A small masked spectrogram model, trained from scratch: 8100 steps.
Rows from block 7 of a small masked spectrogram model, named by matrix and row number. Rows with one number within an expert belong to one neuron, the router's apart. Each number is 50 + 10 x the weight over its row's rms, rounded and kept within 0 to 99. All counts start at 0.
After each expert's rows are labels from the 100 clips, of 14976, where the router gives the expert most weight on average: "peak in band" is the frequency band that holds the peak. Only what is clearly more common there than usual is listed. The data: short pieces for a synthesised band: melody, chords, bass and drums.
# router: router (model.blocks.7.mlp.router.weight, 32x192, trained with AdamW), inputs 96-191
# up: expert up (model.blocks.7.mlp.up, 32x192x192), inputs 96-191
# down: expert down (model.blocks.7.mlp.down, 32x192x192, transposed), outputs 96-191

# expert 13
router.13:68 60 37 57 39 60 44 43 39 45 51 38 41 59 45 48 50 54 60 44 45 39 39 56 31 34 37 54 46 52 42 49 54 51 42 62 45 46 43 47 50 52 37 46 52 45 60 59 52 29 32 46 59 46 50 55 43 62 46 60 55 50 39 62 64 62 20 60 64 43 50 48 43 44 71 49 70 40 52 53 42 39 51 56 41 43 41 42 49 39 46 45 57 58 43 45
up.0:58 47 33 55 66 39 53 44 54 49 58 56 39 44 62 39 37 55 60 54 48 67 46 56 42 50 57 34 49 56 44 38 52 45 46 70 60 49 69 54 54 52 55 49 56 37 53 41 39 59 36 48 62 50 57 37 39 49 55 36 54 34 41 46 46 44 41 71 32 53 45 47 50 58 55 55 56 43 64 76 56 56 67 61 69 46 66 60 46 56 42 66 56 58 59 54
down.0:60 43 51 74 59 45 55 40 51 36 55 40 44 62 50 56 58 52 40 47 55 29 48 67 42 43 56 51 65 68 55 60 54 50 49 54 62 60 50 51 56 40 56 53 45 54 56 53 33 44 60 39 67 47 40 40 64 44 64 45 52 48 68 43 60 46 64 48 41 41 33 44 42 40 53 61 52 55 53 61 43 52 53 42 58 39 45 69 64 71 54 47 43 54 52 42
peak in band: 500 to 1000 Hz

# expert 21
router.21:42 48 20 47 45 56 41 55 38 50 58 37 44 51 38 38 54 40 41 42 63 40 51 52 33 45 51 70 52 60 54 34 54 54 35 34 51 51 28 58 43 55 44 43 37 51 46 39 54 49 53 44 62 69 54 29 26 31 39 36 47 39 40 51 55 57 35 49 49 55 28 48 36 53 45 47 46 53 52 60 45 60 47 51 66 54 49 58 53 47 34 32 55 62 49 42
up.0:64 45 35 40 46 52 66 53 48 54 51 65 31 49 47 41 52 41 37 42 57 51 45 39 45 51 49 55 57 59 53 50 66 43 51 61 43 47 63 65 62 49 46 51 61 75 63 45 50 52 56 52 45 38 57 45 44 40 64 65 69 44 45 68 59 49 43 49 49 43 48 62 61 68 50 48 51 51 45 47 48 62 53 59 57 42 48 56 57 54 51 44 49 52 34 54
down.0:45 53 44 33 60 71 50 57 74 42 59 35 46 61 54 49 43 46 50 57 60 46 36 30 60 49 35 45 48 53 26 47 49 32 61 49 57 37 50 53 50 42 54 65 45 50 61 58 54 55 39 44 62 42 62 78 53 51 62 48 51 51 48 54 43 50 60 46 54 40 50 58 53 45 44 54 48 70 28 61 55 54 59 34 57 48 42 56 46 54 37 38 58 57 52 38
peak in band: 0 to 250 Hz; 250 to 500 Hz

# expert 0
router.0:67 47 47 44 54 53 29 52 53 58 51 63 44 61 40 45 39 45 40 38 49 33 45 55 43 65 42 40 42 56 57 44 29 58 40 52 59 36 57 37 49 65 45 51 42 53 51 47 22 69 45 44 64 45 61 64 55 54 60 49 31 57 37 58 59 46 44 58 64 48 41 45 52 62 70 67 33 46 56 44 60 55 54 44 56 67 44 54 49 37 63 45 54 65 52 50
up.0:31 35 46 42 42 33 53 43 57 49 61 54 51 36 50 32 38 54 52 34 31 49 44 57 58 62 50 47 42 35 47 62 73 63 47 60 57 52 42 65 49 69 57 42 51 41 54 37 59 68 56 58 35 54 47 54 57 41 70 43 33 53 39 46 31 41 66 69 25 57 59 62 46 66 30 50 53 56 60 54 45 53 53 44 44 68 60 29 62 56 44 41 46 57 41 39
down.0:41 42 64 52 60 46 56 56 45 62 68 51 61 44 54 51 62 52 50 45 57 48 42 44 52 54 36 56 49 53 44 40 69 55 51 52 48 51 57 41 52 58 52 50 46 46 72 63 58 64 47 54 48 51 48 58 46 58 69 45 58 66 50 63 56 51 59 25 50 56 41 66 33 51 48 44 40 60 51 59 35 53 51 44 74 67 45 40 62 50 36 65 55 42 35 57
peak in band: 0 to 250 Hz

# expert 9
router.9:34 58 46 47 40 52 60 60 41 56 60 46 68 46 57 50 59 35 62 52 44 48 60 42 61 59 37 53 24 53 72 54 68 54 39 61 56 44 61 56 44 39 47 57 51 55 56 33 60 54 52 56 55 67 65 48 31 46 39 51 47 43 46 51 54 65 44 48 51 57 44 53 53 49 58 63 74 48 59 53 43 53 41 29 46 49 47 73 58 42 43 49 45 49 54 35
up.0:55 43 43 59 58 39 42 57 45 48 49 42 65 50 42 55 31 51 52 45 40 46 39 66 57 60 34 47 66 53 66 66 57 38 51 47 56 46 70 73 63 56 52 47 55 65 76 51 42 63 33 46 55 58 56 44 52 55 67 55 47 59 47 41 52 48 36 46 59 50 50 55 56 64 44 37 53 54 47 53 41 58 37 67 63 36 53 48 62 33 68 68 47 44 32 52
down.0:66 69 43 75 61 48 56 32 29 43 53 52 65 56 55 30 43 35 53 59 46 40 58 64 44 49 54 56 38 37 52 54 80 60 74 46 52 38 58 88 49 46 45 54 58 46 53 51 48 47 49 42 47 46 48 40 34 50 57 59 49 42 59 40 40 37 48 53 49 65 43 46 50 45 47 56 55 47 52 60 46 45 46 44 40 52 63 51 54 60 53 41 41 65 46 62
peak in band: 4000 to 8000 Hz

# expert 31
router.31:52 64 44 48 43 51 57 55 40 56 53 36 54 53 48 47 60 49 51 54 44 55 47 48 54 51 31 51 65 62 47 42 46 67 50 58 47 38 60 42 67 46 49 44 43 44 56 41 46 45 45 45 44 50 60 52 46 65 23 79 51 52 61 28 60 40 47 71 58 47 57 63 39 48 61 65 55 42 58 56 50 59 59 47 56 62 32 56 50 32 52 43 55 56 57 67
up.0:58 50 57 52 64 38 47 49 28 41 56 44 41 59 36 57 64 58 47 57 50 79 66 54 43 56 46 38 53 41 44 48 43 51 56 56 25 55 41 51 38 37 59 54 59 59 50 59 53 47 41 44 45 64 57 28 67 28 48 62 49 51 31 62 36 52 42 47 62 34 47 69 41 39 41 42 72 56 40 72 50 58 56 48 57 25 45 43 61 60 57 49 57 52 46 66
down.0:53 50 68 49 54 63 63 39 56 36 57 55 54 53 58 51 33 55 43 51 45 64 50 60 41 54 58 49 48 49 54 50 46 44 45 54 68 57 40 44 54 44 60 48 47 41 62 46 48 48 40 68 54 46 64 22 45 59 59 39 44 61 46 52 55 50 63 58 47 42 64 46 54 53 57 57 40 51 50 53 70 52 60 28 29 29 52 41 63 40 40 51 52 39 53 51
peak in band: 0 to 250 Hz

# expert 25
router.25:53 53 32 65 54 57 50 57 36 52 56 43 48 58 29 37 56 55 63 55 64 38 34 56 51 46 49 56 77 63 55 40 48 40 46 45 41 42 41 45 50 37 43 51 56 68 58 49 37 42 36 48 49 58 51 63 36 32 51 28 37 47 65 57 47 61 49 68 58 50 43 34 52 59 62 55 31 17 43 61 50 57 61 51 37 56 48 43 57 52 53 42 36 42 57 52
up.0:50 53 63 40 53 51 47 52 54 46 53 37 40 54 54 30 50 52 50 35 53 56 37 69 44 43 45 65 49 63 37 50 52 27 77 37 43 64 55 63 63 50 51 41 57 50 54 55 55 46 61 61 52 60 44 58 45 52 45 41 54 50 42 32 48 53 53 61 65 46 51 26 39 47 40 62 35 52 31 60 46 34 66 35 57 59 42 46 43 36 43 51 49 45 46 54
down.0:59 63 44 54 44 54 32 65 43 65 59 41 72 52 61 34 42 63 61 51 52 50 58 46 50 61 47 45 47 63 54 61 78 28 44 51 46 58 44 53 50 51 50 40 57 45 63 50 61 49 55 48 44 42 36 52 44 48 52 44 64 51 39 34 57 55 44 27 45 27 72 46 34 47 65 52 49 56 63 42 57 22 55 57 49 51 56 53 36 45 66 46 36 66 33 73
peak in band: 0 to 250 Hz

# expert 29
router.29:53 62 45 54 43 47 59 60 37 46 53 33 61 70 38 59 53 57 43 51 47 63 57 44 39 39 47 63 55 58 41 40 53 54 47 22 56 49 36 30 56 39 50 65 56 33 44 55 44 35 40 51 45 51 58 33 32 52 37 58 57 58 41 44 44 40 35 55 51 59 44 67 41 59 43 59 63 73 53 60 51 63 52 42 51 59 54 44 70 44 52 59 57 43 52 57
up.0:57 54 30 44 45 43 35 70 51 57 44 59 72 55 57 52 58 44 59 62 53 63 58 40 61 49 46 61 41 23 63 56 55 36 63 60 28 44 62 62 52 47 48 34 52 58 60 45 76 43 51 49 48 41 52 47 49 49 71 74 59 62 57 50 38 34 45 39 36 40 64 40 35 54 65 44 55 44 35 59 49 45 54 42 56 47 39 35 51 57 46 54 55 42 54 50
down.0:55 38 53 54 58 51 46 45 54 39 38 44 55 65 53 61 64 30 50 41 27 54 51 59 47 42 55 56 42 56 43 58 45 47 41 58 45 49 53 69 52 50 44 45 54 56 43 53 50 37 57 60 48 62 47 53 46 50 48 68 51 60 59 58 57 45 52 64 77 54 48 58 39 56 51 29 53 41 50 31 38 57 46 31 56 65 54 39 38 60 47 62 55 44 43 72
peak in band: 250 to 500 Hz

# expert 19
router.19:45 53 50 47 28 67 56 53 51 42 51 39 32 66 46 79 49 32 34 40 66 56 54 50 42 70 48 63 58 49 54 57 60 59 36 57 54 34 51 49 64 46 54 58 42 57 45 50 38 57 55 58 60 24 40 37 39 51 50 49 44 60 53 44 43 54 57 55 55 54 59 63 49 33 51 49 56 57 46 50 47 54 54 43 52 54 54 61 51 45 56 51 50 43 51 56
up.0:45 52 66 59 46 58 51 41 42 54 56 71 29 63 25 62 70 40 44 58 66 41 60 48 42 39 27 60 45 52 45 54 38 29 45 61 46 41 24 54 58 45 39 45 47 43 57 30 54 57 42 34 57 50 45 52 51 61 39 40 37 58 46 55 41 48 50 37 62 59 47 44 56 59 34 46 61 61 47 41 39 55 57 60 47 45 38 46 34 39 50 61 57 44 45 54
down.0:54 39 49 57 43 29 59 62 36 60 46 54 46 47 47 63 45 53 63 57 42 64 68 56 60 43 42 36 59 41 40 59 69 37 57 33 38 69 45 74 57 52 45 70 58 45 47 64 50 40 40 52 41 37 58 38 43 37 68 53 34 66 44 43 47 43 59 60 46 37 24 37 69 41 49 50 36 55 51 50 38 52 60 30 37 56 46 64 61 45 44 50 50 50 58 42
peak in band: 0 to 250 Hz

# expert 18
router.18:44 57 50 71 47 48 36 59 55 59 62 50 38 63 59 52 42 58 52 42 41 46 34 47 69 69 57 47 36 47 57 55 53 46 58 46 50 35 45 45 42 47 52 51 48 71 59 59 43 74 64 61 53 44 53 43 43 42 62 52 43 64 53 48 35 63 61 53 76 50 55 44 64 34 64 53 38 54 48 58 50 48 61 57 55 64 49 41 46 35 69 66 72 47 60 63
up.0:35 65 69 35 34 43 50 58 42 43 45 51 55 46 39 51 56 39 32 53 62 54 53 55 47 42 53 48 44 64 47 48 46 52 59 33 48 60 48 59 41 56 66 51 49 63 39 68 48 50 51 46 63 42 48 31 31 41 58 57 46 35 50 35 50 40 51 34 37 45 43 63 48 46 44 47 50 38 42 47 46 45 32 33 51 50 46 36 63 55 34 41 55 54 38 59
down.0:48 34 72 53 45 57 44 30 57 38 51 54 64 57 34 38 54 54 50 57 56 53 40 61 48 53 55 58 47 41 64 55 41 59 40 43 56 45 64 56 70 48 54 26 38 53 50 58 46 46 51 49 45 41 54 61 50 55 52 38 67 40 38 48 39 50 63 38 53 40 65 62 40 59 65 38 32 42 52 55 60 55 50 41 40 38 55 35 71 49 62 53 46 41 50 62
peak in band: 0 to 250 Hz

# expert 12
router.12:47 57 45 63 48 46 42 59 37 59 49 32 43 52 45 53 57 52 65 50 71 47 61 50 42 53 41 49 62 50 63 39 54 47 42 71 64 39 42 29 70 46 49 44 18 55 48 54 51 49 68 57 47 39 60 38 56 47 44 59 55 45 44 51 54 60 45 60 62 64 47 52 55 26 48 68 69 42 52 64 43 53 48 39 66 56 39 47 52 40 66 56 49 40 64 56
up.7:55 46 65 73 56 53 35 60 45 53 46 55 51 52 34 22 54 79 25 51 47 32 55 36 57 40 47 52 62 53 33 55 39 68 50 57 64 48 62 55 48 35 45 57 70 44 52 46 39 60 59 34 49 47 35 42 55 47 68 62 51 54 43 44 49 42 51 60 57 44 40 53 46 53 55 47 51 49 57 45 44 63 47 54 42 44 41 53 50 38 49 47 39 50 59 47
down.7:42 53 62 53 57 48 47 44 48 48 36 68 53 67 58 49 45 41 52 61 38 51 41 30 42 56 46 29 59 44 63 77 42 35 52 73 55 55 25 56 38 37 60 57 45 69 54 47 63 54 26 40 59 46 50 55 54 68 45 52 49 49 35 41 67 60 48 56 66 50 40 43 47 65 45 53 39 53 25 25 35 59 67 58 41 53 48 63 45 62 62 48 57 44 53 53
peak in band: 250 to 500 Hz

# expert 22
router.22:45 46 47 75 40 43 41 45 40 47 46 42 45 60 55 35 47 50 47 44 45 49 55 58 46 38 42 56 48 59 37 57 37 61 53 64 55 30 53 48 56 57 49 20 28 63 47 42 39 42 38 44 45 50 55 36 45 37 56 48 38 54 48 41 44 43 33 55 64 33 47 42 42 39 41 58 57 51 32 70 49 59 41 46 60 52 64 30 55 47 58 51 55 51 44 39
up.0:51 47 52 59 36 50 44 44 62 49 50 38 48 42 44 46 49 34 72 44 39 48 33 50 58 49 42 16 54 46 48 41 36 48 73 64 50 50 53 25 72 50 65 63 66 43 60 49 50 32 54 48 51 38 47 56 41 63 33 51 73 58 29 44 41 63 44 55 50 59 59 44 41 44 47 50 48 48 49 59 36 44 64 66 52 58 45 38 48 55 35 42 38 62 71 61
down.0:53 41 41 58 62 61 62 40 59 53 53 39 42 57 57 41 43 66 51 52 54 72 24 63 53 47 38 53 53 41 46 49 66 66 54 43 56 38 60 47 27 44 68 59 44 54 52 62 51 42 55 70 42 57 35 44 45 59 64 38 36 50 45 57 64 78 42 38 49 45 39 57 57 50 59 59 50 46 35 43 62 35 45 67 59 60 48 49 55 46 58 50 46 43 40 45
peak in band: 0 to 250 Hz

# expert 4
router.4:63 47 38 60 50 45 43 52 47 68 47 49 53 76 48 56 50 39 45 36 62 43 40 45 48 46 37 20 76 51 47 37 40 54 46 35 53 56 48 29 59 35 45 55 64 41 47 59 51 59 50 44 55 46 50 58 54 28 49 63 55 56 42 59 43 44 48 47 58 51 59 65 49 43 66 46 41 47 56 58 43 49 42 43 44 46 48 59 55 25 51 46 45 40 69 54
up.0:40 52 44 49 36 53 44 62 54 47 35 44 37 40 50 50 48 71 51 66 51 44 57 50 32 49 58 48 39 61 57 40 51 59 41 46 65 63 64 52 52 50 61 52 55 60 58 55 47 42 45 35 45 55 34 58 44 40 61 48 26 27 38 49 54 27 46 31 58 46 43 76 41 58 46 46 44 69 65 63 32 55 53 46 59 61 45 43 44 55 66 63 37 54 53 74
down.0:73 35 46 50 34 56 60 41 47 38 49 46 77 39 48 34 44 47 37 62 68 38 37 37 58 63 52 31 46 66 51 55 41 58 72 29 52 43 44 65 66 44 46 63 50 49 56 51 59 35 39 47 49 71 37 69 56 44 53 62 70 56 50 41 47 47 41 48 57 57 47 62 35 76 43 51 61 51 52 64 43 59 69 50 58 34 44 73 57 55 63 46 43 45 49 41
peak in band: 0 to 250 Hz

# expert 17
router.17:55 83 61 62 60 35 45 67 59 64 45 59 46 63 44 64 40 43 62 51 51 46 47 54 64 38 52 40 61 58 49 55 62 44 47 56 55 37 53 50 49 61 57 44 42 49 64 45 66 47 69 47 46 26 38 63 40 62 68 71 38 58 35 44 70 56 38 55 46 49 66 41 53 56 48 44 38 69 48 43 50 52 49 42 46 52 36 49 50 42 41 51 58 69 39 55
up.0:51 61 57 52 45 56 49 64 53 33 46 48 51 53 56 47 30 58 64 58 43 43 47 49 59 58 36 53 47 41 57 61 53 48 54 51 61 48 49 59 57 57 43 40 45 47 37 52 42 47 41 44 49 39 55 44 71 57 21 69 43 45 54 48 53 44 32 39 47 31 40 67 55 55 46 45 51 57 52 56 39 59 50 57 39 68 40 41 35 67 43 39 58 46 32 65
down.0:43 50 23 49 60 54 34 30 36 42 59 53 55 58 36 55 41 46 43 57 35 52 55 34 63 43 46 60 35 48 46 45 70 69 44 53 35 40 54 44 57 36 33 58 55 50 42 38 40 56 35 47 40 37 39 46 40 23 42 42 45 46 43 58 48 71 43 45 46 60 53 63 46 57 56 43 52 62 31 59 41 61 60 62 51 47 52 55 55 56 38 52 31 74 58 46
peak in band: 4000 to 8000 Hz

# expert 2
router.2:50 61 32 60 44 47 46 63 35 76 44 48 47 48 48 45 51 49 44 72 57 56 54 65 59 60 76 48 42 35 57 42 36 51 47 48 55 60 50 44 63 48 41 69 55 43 58 59 62 51 42 45 52 53 49 56 36 48 56 52 70 52 58 58 39 47 33 50 67 37 63 33 50 50 53 56 62 66 43 60 49 57 35 52 48 49 46 56 59 41 56 46 40 49 50 56
up.0:56 52 32 32 49 44 50 46 45 36 51 58 54 43 69 53 45 37 28 52 32 56 39 52 42 55 61 54 37 46 55 39 54 54 73 45 44 44 40 50 56 50 44 52 52 53 37 54 45 52 47 65 47 42 48 66 53 68 62 53 45 56 49 38 42 47 51 42 46 55 27 43 52 60 48 38 63 40 55 41 37 31 46 69 34 39 63 50 41 61 55 44 38 46 40 50
down.0:67 51 54 61 64 50 36 56 45 35 47 37 41 52 53 41 49 43 69 38 52 39 38 57 49 43 41 55 45 52 59 60 58 58 63 56 56 61 47 61 53 62 52 43 45 48 37 58 53 57 35 55 53 51 24 44 63 41 42 39 55 49 50 39 63 50 48 62 45 58 57 51 71 70 38 53 57 47 44 66 54 44 55 50 52 62 43 67 58 54 65 58 44 54 64 45
peak in band: 0 to 250 Hz

# expert 24
router.24:47 42 34 66 57 51 50 42 48 58 38 62 41 52 61 56 68 80 37 38 66 35 50 61 41 57 61 43 56 44 49 55 55 56 32 50 58 35 50 55 57 52 53 56 52 51 53 57 55 34 68 47 60 55 47 71 63 57 53 54 40 63 26 55 41 39 48 46 53 49 64 36 54 65 49 38 56 51 42 48 53 42 59 47 62 43 39 20 39 55 53 44 50 63 51 47
up.7:47 44 47 53 67 44 51 62 43 71 32 43 56 59 65 46 44 52 50 48 43 35 41 59 59 65 53 60 54 32 52 43 59 46 59 50 37 57 69 46 45 58 57 61 45 52 62 44 54 41 39 87 46 48 47 59 44 34 59 58 52 48 50 56 62 50 53 59 25 52 55 35 56 34 51 58 67 57 56 42 55 47 75 35 33 52 55 52 45 48 56 41 63 40 60 53
down.7:51 46 54 49 25 48 43 43 53 53 46 52 49 52 42 44 54 59 64 42 51 41 57 55 56 50 54 44 40 45 57 39 52 42 61 57 60 67 57 42 55 58 61 39 46 48 58 31 50 40 40 56 52 59 43 56 73 45 46 53 42 43 57 40 46 57 43 53 62 75 50 53 43 68 43 53 46 49 51 46 35 35 32 59 34 63 58 43 58 56 63 59 27 50 24 42
peak in band: 4000 to 8000 Hz

# expert 8
router.8:57 52 51 53 51 46 35 47 53 52 54 44 44 66 43 83 51 36 42 63 63 38 48 60 37 50 34 55 62 47 54 57 54 39 56 59 48 53 50 43 47 52 42 50 49 64 43 70 42 56 39 62 49 43 50 53 55 45 58 39 52 52 45 50 57 44 45 52 61 48 57 69 47 42 36 57 44 51 47 61 44 61 44 43 45 51 08 54 40 52 60 60 59 50 52 61
up.7:59 54 50 47 45 51 44 56 59 57 67 42 41 40 50 44 55 38 38 46 52 43 39 33 49 43 62 42 48 29 40 53 49 35 38 34 43 39 34 65 40 53 40 60 41 42 42 59 41 63 59 52 40 54 58 69 37 54 61 58 47 43 46 71 40 51 49 50 32 27 55 67 56 44 49 42 55 51 48 47 42 49 63 41 66 51 55 20 55 56 48 65 51 54 49 50
down.7:60 51 64 40 54 46 42 53 51 45 63 67 34 54 67 46 49 48 46 55 41 48 51 68 25 57 66 43 65 44 38 36 52 40 35 53 50 44 42 49 44 61 52 48 41 47 59 47 48 57 58 50 55 57 60 51 45 36 65 37 60 34 50 46 54 54 49 40 43 28 52 55 64 43 62 34 36 57 68 55 44 83 58 60 70 37 52 36 57 31 63 55 42 57 53 43
peak in band: 250 to 500 Hz